config = dict(
    train_examples=122500,
    image_size=32,
    encoder_inner_norm=False,
    text_encoder_head_dim=64,
    text_encoder_inner_norm=False,
    max_steps=14200,
    lr_schedule='cosine',
    final_lr_fraction=0.05,
)
Rows from block 4 of the text encoder of a small contrastive image-text model, named by matrix and row number. Rows with one number belong to one neuron. Each number is 500 + 50 x the weight over its row's rms, rounded and kept within 0 to 999. All counts start at 0. Numbers have three digits each. After the name is the row's rms in percent of the matrix's.
After each neuron's rows are labels from the 100 texts, of 14848, where the neuron reaches its highest value: "fires on" is the input token at the peak. Only what is clearly more common there than usual is listed. The data: simulated grey scan slices of phantoms with and without marks.
# fc1: MLP up (text_encoder.blocks.4.mlp.fc1.weight, 512x128), inputs 64-127
# fc2: MLP down (text_encoder.blocks.4.mlp.fc2.weight, 128x512, transposed), outputs 64-127

fc1.36 022:530496393503487478442592570474516460567393475430549443581537609541411503584537595468461516472538553451483411531554467524499471426449514449478540532521579493542466489468435466477515434589558556
fc2.36 059:533502492521568518514492487416435700503495493598495467493481494507402564522491460529428481500463448551533509553481365488361504507516552504477500510442490503428502490502556497499622532496508516
fires on: "right"

fc1.273 138:393511531476431516501528566518507554445471406518602523465482488568561464508467502417540532537303520541535500607525427485470474465620421548443489556457498552543484425499530443514555515539521534
fc2.273 209:693455512500521484517459447491462496519519637508409587536512480531479526493484494505498500379567372471517482354522497489533545501388510450510516511497459456506495609450495530468515462472488435
fires on: "dark"

fc1.329 144:535422501590442472529573452472496545494465412533552565404557340412559509472560545566521526505470520521556463547461392440450524475516486570423473583433501553597472451425482480526461488507597502
fc2.329 137:538384496532474520496645382502500511507473490503530551490520441503524450498619567502518526535478559498507513544497493472479550483540490487513497488508520624496351444421506535516482488490543623
fires on: "right"

fc1.221 133:464446485528444566522506490574465430553513467585520436442541418435586454495577531560455544437466564511526478556500493486519466509540546572483496481523530592651502464474382493455508483503469525
fc2.221 153:639673487540562485490489515489476502514514555521459525538501556580476506517528468493509443482495395379506519354489505560501540617412496477526472465475480446467512504571493487511506521505587487
fires on: "left"

fc1.475 025:472536453508526472514654536451565461555493572488480621523554497416517527540532489492472480487477459559516392503475479535480438460545441463537617482599513528560533561485462486475490491595674549
fc2.475 064:504486519552476396440490497543341515519502477393496499502530502433458522478503448513595494523489490536533527508481496489434505524501453516445555508599496499459499479488461496490462583507455488
fires on: "the"

fc1.63 118:548420490594425458542551447474471551493473425521537556412527316431570475471566554541515542492462498513548472525478372457458529498525488602437483583438514575586471478402486464531462487534568501
fc2.63 114:566400499565479519480639389509513503513476519510512587507507427523517444486609550519528532523487542490498545536498490462462563499545498476522497490499506632494360447431506526517470464490549625
fires on: "right"

fc1.302 021:539561396495531526489476551442487452535508489399521471562516522511513498580492506459510429555465555578550470451612575482480532488444527514565535515459554521513503482429505441543513544469572558
fc2.302 066:493485601520501509539495501519556438521512445422461513498533500578451503465521486438493495531449498504316509529521462501492491495490470502404573517569488520491493491492478502510543429496535487
fires on: "limb"

fc1.96 108:548511446587545417442531454450508528524483609564477500536461484552506485485517562540542531491447481453508576510443450400399540585573547437493465555549425532554495536438471515503523446461557515
fc2.96 132:489549503449463532497469620506495469495534463498551361462459596494494490475552406503499450545481537461496419454559474562577502410463471547498499516498527475498520414632499490534486515585579514
fires on: "crack"

fc1.434 196:484464504505496519482461601578551478500585521620484426480454521439511457516538425533536567467465504553504584529443493473385546594520497544481505521487442555549502415518481552464504453462525448
fc2.434 140:493455498491499499502488563500500503497572507500499444475495562497499502501532494503501642496497476507501539514500498515496611531509500559500502504501459559500478441501501559483500500448523489
fires on: "belly"

fc1.404 104:530534411594561417404511441469497523489496606535468523533431483537521518480509542587525538506467488436487581506478441434402536618579520463506463525588444544556510540453485509497546453437474524
fc2.404 124:529506474436442491490450603503501475524499401487514414479488555499478524515544428509512476507474498481480418433535508515565504384466510542475500516536516537494485438627510483532454511588572517
fires on: "crack"

fc1.35 023:567508465536493506482593577488435475544472600445541533548520526492471475470488501504505495458401499540467456466462556510564590513556617445547603494515556532561510558440545436559497487526662525
fc2.35 060:480495469501597414455490500454472433569515525464541492484597492479345492489543538322436491531506474499522520509650624494442490488520519512512486437441484508490501541517495500497509468503477467
fires on: "chest"

fc1.298 199:489454500504493511482450609572544478501581525611493426479439526443507458519527422530535576474454498549500580531435499481386557599518499537492508521491442558561511417511491545464489453459531437
fc2.298 140:492459498488501500500491563502506502499573504501497444477499565497503501499529495502499642500501479504500544516497499513496613535511500557502498501502457558502476440502499557484502499446525486
fires on: "belly"; "head"

fc1.216 136:562451492578478481539546483480482536497473385561540520410551345440588514484547529561513552489469494537592470529465393452456505476519492590422467568416484542647469479447473472552482455507589518
fc2.216 134:545412493556496510502618376517504511508490494500514500524516445485518469518643541484520520536487553521505511550512489504500555473546494514500511477500526616489366455452513538497492507462569618
fires on: "right"

fc1.420 077:510523560519454519478510572483460490500495448561523502491518435488546523448537560477514495463478516556568511456505488343490528529539471525437497553503305515508513428475491473484515483502673527
fc2.420 067:527524468452521562487456527439548544558506424443413523500560527594470530520511454557557504479501468402542500435478550493514515547487593510508535475548485548459485507516531476525479449535428471
fires on: "dark"

fc1.426 026:552568502450489562545603492478501439511474597472504589553599603482421558550514458480431520513452531496560511506575454601449496505476517430477582551570559528542473539475468474522494433562610555
fc2.426 054:509515512522634489528465486439416472499509469459527494485642500491561476456528557454550493538457435527417518533533523480481500488538389517440446484418489515537504518520502500492520525509466508
fires on: "<end>"

fc1.347 186:477569470536464518463532595636542462496503426551475492525463524581518491515400507482495646578477453514540534491464493486494527514518478472492503498499472466555524459458471490565566463492500509
fc2.347 151:453593488517495500503478601503498493506501508496495535573499677511506497498382518499500466541497526510497660508491506458509592577515508344509497496499454408494428467553499532509506497476554492
fires on: "slice"

fc1.290 024:535563479470469495522669510441508527564482570528471625555496444500477509518528505442519436565516615578582470473456478523501454526490539462527598509561440550520495473429515463472451540538589500
fc2.290 054:483507515527571470586499499519481477586505452498541509496636513425508397493515494486499491510517483473433518512568473497515499520505445520431560616421496501385502486491482495489517492501439538
fires on: "half"

fc1.62 023:489525424446432561500527527471515441570469675516537479457578541519420488536390431528449412546540549488544547475605489519531560492482475452484554480482508553501486510489552534554507466562562534
fc2.62 062:502512586528607498518491493458365401520501438518492502494553496465624542569539558492500490530489452543457508537620546493471494488534417516520542542658481497401502500515624504491505447497457477
fires on: "spot"

fc1.156 144:507533536578508465523524562555518465485516509586496399433393450580505500469488504540498573482511496484592485496580493524452578509487507525456650510516518525602557498504459480512560435518574458
fc2.156 149:676501518695505524499448493497482493501512506497455552518510474483509534528409496512507518511539359497490490372522522454471510513411508461483500510502439434503485591494507520503541538469435498
fires on: "spot"

fc1.208 182:480571490528464508452522595635539465493506410538465486526461522588521494519407510474498657571470459494528539499462491495497521510527486472488499507499464469558519453462479492565577462494502516
fc2.208 148:451592490509497501498477602499497495507500506495496533575497683514505497500383516500501460538498529510501662510487505455511593580519505348510495495498452410492430465554501529507506498474556493
fires on: "slice"

fc1.311 101:446594424479481493522498510517420478519519508569563434486543432553559474498446526492465457571456651520558474543511509505513457475542561489396520518605516526520470505460437534465587480488574518
fc2.311 078:578383463448435462470628492468516500496488523540538556492480556535504510525551433461497506434411397324482530521455489508488509450527512510551484462480522502557561461517455493479467566527361456
fires on: "spot"

fc1.293 136:445472530461452413475604543470559505497519436492554543480514501556489494530487542462489564439393515435504497560496509486522437497595540494546490536607503554546487485451446478446626525491420509
fc2.293 137:554331481385499501505466462535500502495486530499491538541485532496490492503543437486499441351500481507502449515518487386505542441503504441490496507517451537495368559495505523460503492500474514
fires on: "ring"

fc1.342 110:563487537560521484505510497500463487528507477561503431410450354547550455451567524567503544485465485516483497485536444506457474523551515593465551543412491588578526491452454453520511468560663545
fc2.342 083:466594534482517472496499493505530473513571451496523436545524519567527420469592462432489484546517453637537595515509572524586587482501517472500481547527493440492409468530510557508556499415543546
fires on: "belly"; "limb"

fc1.346 022:514536389485598453513600471466486485495433600430541543522605505428460457467518463528517540610485551507459370512464425466433521528498519501607555550499525524470528442483472567596539560447524474
fc2.346 054:498496545502478531459479504538538493466507424542499482495491495543523557418513491493452502535507489487509511504419628505503489514491586501466417467514497490540493504500542496499460492491504497
fires on: "spot"

fc1.115 144:428466529471473439481619534482563516509513426451556540482547510554496473531519543513491556465374565443482516572477521458530452507596524486535512520589510532562479484463412475465617566488411526
fc2.115 144:577327489402493491495513446509505505500486524489493610542495565529483504494527471495491407365497527463497449501510516417493546463497501435485511511498454519502345532508503519468506502509504529
fires on: "ring"

fc1.104 146:434439529505480471490592520475554536522508382437544548463525493499525474517527538540489515465358598457482500590468504441525467525603516488525501548564506518575477448491444475504575541491448552
fc2.104 153:578334504406507477487589411488503511502489520493513657542492549537505514482548479498480418401503558468500482509486529450492540477498507459499523506487475524509340503502486513473496507491512550
fires on: "ring"

fc1.487 135:449428486499447532481508461528458460547502450514545488487541444460597450501605531549459507429429634514506473540484502487539480539584551556470482494544528580596526476442385473516491495497409518
fc2.487 182:548621489563519511516493552486504502528506497511456521571497587578500560496421473504517421482539429328511548426509512529461522691444491452517501482470458443462526559627510476508498502520530463
fires on: "dark"

fc1.408 160:547466505558462456515545472498475520472505387622513540422519395402588549471541518570534562457485535474624481524465406481451479496531501585429465524456501537607501435430465488518494410473564492
fc2.408 146:545518515602520487520608400509506499505456422480535452491507398458486476495616567491529543633494537523505482559503496549518487459550503547495498497493576568496432466439495490573521496506571631
fires on: "mark"

fc1.371 023:525566362469515381526554499537468477536419565531556534574429522533485430533479533453525529501535558523548528432471551456579529496530519499426428516508567496559492494440577536436563499571538554
fc2.371 059:494505536515474567609508493546560596509520452673498501497544498626564538479525486538431486496545511475362522518530376505526491509498470504443413458474494528557493494501527498517464565497516481
fires on: "limb"

fc1.269 021:503544539469475461508567487400478472572502545453392522469501546566529497591494513499477477537490622509481400419498422457495426493497513456509564438445564521484483520456476533528506470449591409
fc2.269 072:512488471497441558473492505587507531456507462524487492494470485548558560489515491398523502500417488522517509522460476506523500522507488503405554630480492481522492486493603495493716632503492505
fires on: "spot"

fc1.407 022:546497512485471472469553566488509481490465514521549539477645533399493431457476543481485435456487468507577535572516483550530402417437495442546439536520577503572500467466497487513407448562634504
fc2.407 056:490505591494595409474496504697498518547511427393491512491494493445620570464529529427424484537428473551428527503488554491471495514512515506427631499597485527429494542505453490488575449511476501
fires on: "crack"

fc1.70 022:537490388528582505558554514490586545560461446491485596495559504431503528500442440509532528517514511564522519534562402507482439417522516456588509469569471535480465551438482440568518494558661477
fc2.70 058:535504499493488479430530517541360592395493420471474497505587499552517515499527518405475490521361487513491525504515436484453506508498544514452484570370507520463500513503402497485493577504466475
fires on: "slice"

fc1.444 021:531534387434571563501493504475544494523497507576462557494557471502539524510506542476528521432472505581449448548413514544482546501571560485471449440447484559512516485451566464450552550450446548
fc2.444 065:499496533535392522525507492588605471527507439588525478488541500504521495492512440482521502571599489465531531500501444497571498499491490502577461488601511507435495485505388503510543609504497497
fires on: "the"

fc1.118 190:489456494515493507476457598572543482496591514626485422490445524447515460512536422539542575470458497552493577529439499483388550598512498548487510527488449555561512419510486542459505456456526448
fc2.118 136:494458499494497498501488565499497504496575504499501443476497562495499498503538494499501640507498476508500540516502498516496608530512498562501504502499460561498472437504502558486502501447523491
fires on: "belly"

fc1.249 023:513449501500384467575670519443481430480444498495559527577566559534537480483492457487441526546476526570558512484415436525502616515529573470542545532526467537496464604412547476525506498481611499
fc2.249 059:501524592489589448433497506555529499501510431637427506497572481524522433559517571534456493507501491512517516553531613504492485513478566502488530700533496525398494501494474503507581460499496512
fires on: "<end>"

fc1.122 022:536516399554564437507613536446477502491471534420467576586545513517526433543485478546484554499534502558592472440485526504449544474467516479468556471502507482541478568446453426461575559573606493
fc2.122 056:491520648492620483448501497606480439492501444625523479484484480455531414549519543521420479534537461467599538518471499505476493506506493507512576406516490519512493477506512505508614452494479535
fires on: "chest"

fc1.314 194:483456497509497514477456595575556479499595530625492414492443524453516448519541427526529579465460508551504578530436487478399552602521501545482504516492444553556503428515478543462502458456538438
fc2.314 140:495454502492496500501488566502500502498572506502496443475495566495497499504534494502499644502498472507500538515503495517494608530511499558505504502500461561500475439503502556486498501448524490
fires on: "belly"

fc1.377 021:533463560490444520579609547465563500486511497548562600582556524508446466461481547504542573525504567490526466415553383528493541459488526449493516540460471548525531605531507460537493499452575437
fc2.377 051:527511516500582587502521517485606568538506481583414501495571494480461468576533557470566484499471478516518508552503418496463481491492531491509624532533487516456496523506438494504437516488506504
fires on: "left"

fc1.356 136:469546549475423404447459572534546454486494538521429523500424501500477519443391502442507578470442434493538532499506476519517469532504499501555483491483504521476593599460514496471649428492459444
fc2.356 182:512405495427502494528566391502499515480451477512514488542498514481527505503638495521510392436509577477464434520467521479481532444495504503499497513509553521509372420518477492497519520515498534
fires on: "the"

fc1.385 021:538520494510513490444470491485460466451466569476511559588574489538517495570448520477425496413565469574470408500546535492577524468525567443519545543440512528482522513435472496548462496514562476
fc2.385 060:481500467544598551474507490582552488442501505482505453495460493486628422484498531504442487503554502508623504481250540509453503512508562503591468634557491494446498479489511497484452596502476525
fires on: "chest"

fc1.340 022:511542424514593580509470543435470446544409581546451564518580468481434460537450501468453513511474569480532472572580554521442485542481555521490449485615555461543451519523566560430546468518545523
fc2.340 063:512483508511392433482520514467579488453500477439445513504561503526346542512530462332486492520454517501413504488557417504555500507498460498516469379470497528502495513498556502502552496495526463
fires on: "slice"

fc1.49 132:478501531577399493513476514545458478501502415576536443425478437448588466488460524518512574508480546548565486523497457509459489507529533566398527560484515534550502454461417493513551402546622468
fc2.49 125:584554510641465497509504539519486518508504455515479505490509423514506516502456563498479559590523370455500512460536490524502524517463481521486493533504490526515443543462514538519484492540498519
fires on: "mark"

fc1.44 024:521567415473503500508666507488568502561482601577562487466534478539494387494441542519485438559571510463485504420519482575576552486511536430494548485516495580494530462522475446453479484458431517
fc2.44 054:504475405559422513526508508465512471464504471424542479502497494400534481539505561528478487492511484511510499496653544503489493508511506497583438398609504500477494481486571503502514523494503506
fires on: "in"

fc1.190 194:491467503511493508480463607573548483499588527612490411480442521446506448513535434540537578472453499552508579537436495476384557593513511548481503533495449547554509419515485547453491464459541446
fc2.190 139:490458501494496500499487569501502503494570502500500442479494567495496496504533493502500645503495477509498542517501497515494604531514500559502503505501461563499471438501504554488502502451527492
fires on: "head"; "belly"

fc1.153 022:446490497433462600480466518402552497513426515533413537518567514551491566472418547514510491507567582565503557465489470554540513474537548509458538554455554516561437512519486540496496508519554498
fc2.153 054:514493388528539496550481496460410471421507446420460492500497496559489457393516614443363494499534487540324493505352530498438495497511551503510498427526498506536501513514513497500600523487485497
fires on: "spot"

fc1.345 199:495461504502499517489464607568541482503586525614485426488442527449507449517526422529533564473457497545491579537434486485380557605511505546491517525492444546562507425516495541471501454456530437
fc2.345 141:493455500488499498500491564500500500499574502499498444476501565495501502499533493500500644497498478505503541518499497515497616531511501558501500500502459559500477440504500559483501502446524487
fires on: "head"; "belly"

fc1.101 137:526544488532538453525525549564451418547533521591439389489519472485495526451501518615433568488527501415542507499456506489439483538488571511513534455514506521598600500493421528442519423449664462
fc2.101 135:637517512491527509510443426498496504502503595498432564471493510540475517486479536488513526454507389491496519299490491414507528588429517425505507497500416414492483559378495533517504486455512442
fires on: "in"

fc1.301 020:481510475500475582482560528444464498597473544575465583504412539479461545511428515527593547494634572519498469466548500532420487426470481473509454597483469514424545522453497431382455464473533550
fc2.301 068:511492397527507532475519513443384484453498516437485491513583498505345447350502542600504495502514495461518510493658551493401493492474550501439441414618505487522499493489619509510523464501457485
fires on: "the"

fc1.109 127:490493509550509478488546547600482431536530489572477400453511434467535518462497502585450570452505545482578513509479493499456494547479545565498536462514536574615599456515424501437570435469589432
fc2.109 097:619570524472498485462385439461490513498492529498450508493473533605426442501538501477499515427470355502452529365518492487465552579468455468511464516513455465483484504435509496540504509482492445
fires on: "limb"

fc1.52 196:500446475483474456480533404540535476483520510498472496489526478495520524505487473521461541438467549386559509564539479621559572472503458563501498486597622546537579520432426516472531481458504432
fc2.52 131:518470500501500500501508387500502500499511508499493505479497483505495501497490488499501513483502487494500482515498504788497541446489504608502500498500745481496528482499501512492496501472523482
fires on: "right"; "half"

fc1.271 113:509475554448459478539517517522523475495466479563481509444556502521432423516584547470508519399468463456563516431513523439512543613499518494444530549520408523535541467440454476509465427553662461
fc2.271 105:498452531559513511414406518434480466473514460492553565589499418443427579474485474575502476509510467549547473563507455515461481365602475552493505537513468561458433460510526513517554523507526533
fires on: "dark"

fc1.482 126:485514524570418501532470512549455460523512431595507411427485425455586472486456510528476585511487529549573476498524477515473485505531548555426530536464511549579504449446417510515573398540599471
fc2.482 119:618566503659482499491490525506512522498505446502470506502504449490516516506461538503473568582528366465485521446516491519504511499449487515466489507482476495507452546478520520538478517526496541
fires on: "limb"

fc1.51 020:553483498539596424548520590474417571572449521436462499550456463521461460440458435552547570511505503497474569454526456475552495495549626471405630507517588513480499544436575449525544504463456439
fc2.51 061:483492416504538525470528498430622531571506465597484490492539481570368498453506506350375489526477482448504490501531542502486507505497628499429699499425493521436504502503471500514576565497524471
fires on: "slice"

fc1.320 022:528589573556643483470497444502497475492445565454541497513625511579563392489470550516564466587446480488582446454519500551461475444528619426532546583490525529410527396568484485522473519489431396
fc2.320 059:517497428563534511665515515417488463571511489454492486501616504495520496463533569538497502493542468466426519493619428492510497494500553504463570458543498504454501534496597496495680460504509509
fires on: "slice"

fc1.155 139:466507549460400451449592573507564492497511436516509530475503506581463475540478519474512608462397481428522502536502497488518460489587509499564510531594483532521503464452475464481657512517430502
fc2.155 119:517376509393491519491453541506511499520492502517485557582495562478512494492482428471503464388504473533494538530498506361525566434527509386502492499504418529473353536519517546439509477451441492
fires on: "ring"

fc1.57 061:587534517496531490484602548446378488478657488473546504475491473475508544396565505508483532499486491424570476502567444468461478440544519501470525541560490551517490362497490623370501508443602523
fc2.57 066:510534442451403484498467543500512575533487466477450520500582490510431487490501611504508479512583499665377525476547531476519560584526609529479585506516496539547499556488567494530552485496537525
fires on: "in"

fc1.54 022:506579436532585480545572563415530495550472500559520518487515632577502445592574558480472521529448462456568431477534446503501522519516581479526403608483519452478532563495535445431452558492544480
fc2.54 053:506500579467523517525527503475551515505516525453532500496513468576557403543514517724458482514512501518543522524566501501480487514466510496581443497475487513588487519515446508531658474502482508
fires on: "slice"

fc1.276 024:541547344441577575520583515511523437525523663471514488544548437506521419479387498467557453500485573481540528394529525545443514475442523485477450465514495538493483514504438436532566542558471590
fc2.276 057:510482525530585503562478498424462577459502500482550486489586510489448522450539536508454488537481457503544524503452413494470505496539511508521483406396501510587502494501430491495518555488486506
fires on: "chest"

fc1.425 117:390488462487443494508467527520538479549529402614537500449526493381583514465494513512510487470409591610637538541448485474529524534479523504484433513463513481548533511493446538443581375441466439
fc2.425 107:687450559522496482489535476479530520513471518536532509574441488550509450500536528479505504428519393305533475462500506510465532534537467483504492485494488584483477524551532459554527516538564554
fires on: "crack"

fc1.337 152:413522555504455495477443493574600498466409463515487445457419480463450408487460563486512501483435566527520543498495530476547447599549477526491566545457522523495625543448524385562557461591565489
fc2.337 129:427517493470501498510448474496499493503303490496502443486504482498511516484508501500500499502521526517497500518485502509490330570556505518504500488497480559503567595400501284714495492701531533
fires on: "crack"; "dark"

fc1.4 195:492459508503494501475457603572535489499589528621496419483445512441504449512531418535528578473469496557495579542438500484400549592515499541485503518498449548559504422508493539454490456459533440
fc2.4 137:494457497490506502501492558505502497501577504494500445476502562503499503498531499498497639498503480499498539520493504516499615531513503557499498501500461558503477438507497559480498503445525490
fires on: "belly"

fc1.105 155:490464494558408502524507483579468480477490409594508518442524448417573526488485544524503570479472557482613494514487477497455475489520540547416500532450528553577477443423468543478518392509608464
fc2.105 136:618545489662502496487570444494485514512462475504479504463501386496502503515534558481476578594501414471482486471501491561482488470471480563486504498484547546513455502432497511568485498529559576
fires on: "limb"

fc1.510 215:405523530490446511463420489570587488457402486492464444482437503460459374511447585500523508481434548569508528501510525492541452595558465531484547551470506559493600565455530369584563483594516471
fc2.510 174:442511501473498500501446472500500501503294507499492468509501491502495491499474507502500498491502527507501506502506498521508314552546500515498502501499494554499562595412500264710502500731579522
fires on: "dark"

fc1.168 159:484484545595428418490554479581532485472524449556496503443472442455534468482456563570501578522446522455587508552504449515437511515545484553439559553490511594561513473433463529483570420486522456
fc2.168 109:440513507614516507516513513501521468476478359485578441465474437447467485505477558506504540644483504608509488609486502548501440470531501582487487519521548548493493525448530504532502532529487513
fires on: "mark"

fc1.354 198:423536479481499486423581551565600482481492389485511537523500535622545494564492502522507579553414551452510554558474523456523497556595468452488506496576469489561489445459445467546579529479466570
fc2.354 140:478544486501506500497503548500504508499492496496506580583502687506504501498424504500489409516499561501495606515495497441488596547511497350493495510494451429498379458563507529515493502488556516
fires on: "<end>"

fc1.182 126:566497577526460523511529488538429443510472501532484413441490368477539464483641522528443588508501474503493437488566458533471446477542522591478585494457488604594528481428465428549469521584591617
fc2.182 156:501684522505488530507465562536514482476554537479490463514523616526479494522506460483533431499507447468473550372501563533539573587409503484505485492506486439503483434660509506496510455471601434
fires on: "in"

fc1.31 021:538538490398509516552552459498477518573481614507445514550502505563430479509503481597474504521504458559570408607475514521489570483475471518479477542471502482444521458508483468385583506518454533
fc2.31 064:504502548498449648507479495576542472433493468534560481492550503525576538571501519623479480502374530528548503525347435498559499516521538507593544456510501504488503484502453500500471453484482506
fires on: "the"

fc1.447 019:475572480452517508518583509455457468539476555439560521446545484475502444561473438573506449402496549441601493506513422509525474462515505366515437496436437490463556503453525473550487560511487471
fc2.447 058:504460475492556516438494507465521423525519467395525493502591473484409561479541528388481506539401488502470538491562515492486504490516469515512517381463496485559504546518455503506682471510454499
fires on: "chest"

fc1.507 138:491527523550436468519480533528489469498503455573502383425441450492557463476432538532487596512496521517588479503535487521470503520507541567416562543507518553585524471471414488530559388553600452
fc2.507 119:576518522681464491509470546472520522487511412483502478534496454445523490491424548507485558588526400493506513488498485485542473482481508505448486514477463487512446556466505526517492506510444524
fires on: "mark"

fc1.141 022:568529451475552487540549503545504455514440542451505622550598477456542526562457537420578572544563535485505404552478487479438406548489533493485576527508532552484499543409419515478521491485654537
fc2.141 066:516490530526329516495504509544434538461497474498466440507472492486386482501510476399514495516525471493569509492371515506497505511523500498535450488460503489475488489489421492476667520506500503
fires on: "right"

fc1.296 127:530524484557542488514521552590465433546525500610460402487515472492514515454499498606436565485525500440556513493462513485434467559501564520517525460524517553599600504491411517450533425460653436
fc2.296 131:664522519490533509502435431499492504500499578501428565480495515549478514493495518493508533455510373486487521283497485429493528579436507430502505495495420420499468551395501520524503508455503455
fires on: "in"

fc1.186 021:527535517499529511540603510464548505533448494510480527528561573521559530504470501494579600453556485566537429477534464498558479420521446414464391408536530588529551454491457523522481498565503455
fc2.186 059:521503644479431378474493514625531515452507502381528459511452491542416563476509460505454488496520506453656518523461464494446484497483622500549455494481507476581499519485462500495616552508435477
fires on: "right"

fc1.313 149:455510564481405434434575567521554496484515425519495527489462505588473492541452515465517583491383482424511516537499480489507462516594497482545514523592478511529502476465501484499677503507442479
fc2.313 116:503411498387508505504473587496507504520501501488478567583504623505497494496460435468501499423509487522500569525493498374538573437531517376499504489476409514484341479532507540452506491443464514
fires on: "ring"

fc1.382 021:498527520463564461491637478518469556593497593489459584537550562582503428523532544521512497517423482615444452535475484505551485470507529431508444556464525576448514444474414415478545542454548488
fc2.382 065:474493496535447556435499512599467382445511463516556511489492490468448485412529529557403492505498510412481518487432496504513487504500506503602383606514493497556497523494490503517459586492470513
fires on: "half"

fc1.132 021:504517448477547542522579515509585466497482599517491530540451491497476517392470513550544464487582511563459389489477469484455437529476493524500416578492520494533514532398469492501608564449569439
fc2.132 057:507469626527553645638503489437510541467519422469541452492451488520612527392510578455451508529627478517419521518470453500550500503525463500537460441507503502498498489503569488506360501489522524
fires on: "half"

fc1.90 022:512504495535557483560640495488493567580451517560504561542474474574513535547415472494468505501563519518548525484534562502462463520538455489528521473559530499533516496435510476409576573589631558
fc2.90 054:497482546522347568427483496479466635317512529528470477502472508426519446575532513591554484528341487532550506529428552508500491507492544509467470599549470497539502501503511500500586640495494522
fires on: "half"

fc1.288 021:474535557553462510549476570446595468563453547534505505510550557438493545537483556558580450481513585480442386482548533521473562505534498466462471621437530508565513506403504488407497546503609527
fc2.288 064:514490471514476491543490502535372439454503469564481467497529504615556638544519480462486504497518509530582527519499445499532497506521556505416467379568499481497490514503484491492563545494495497
fires on: "dark"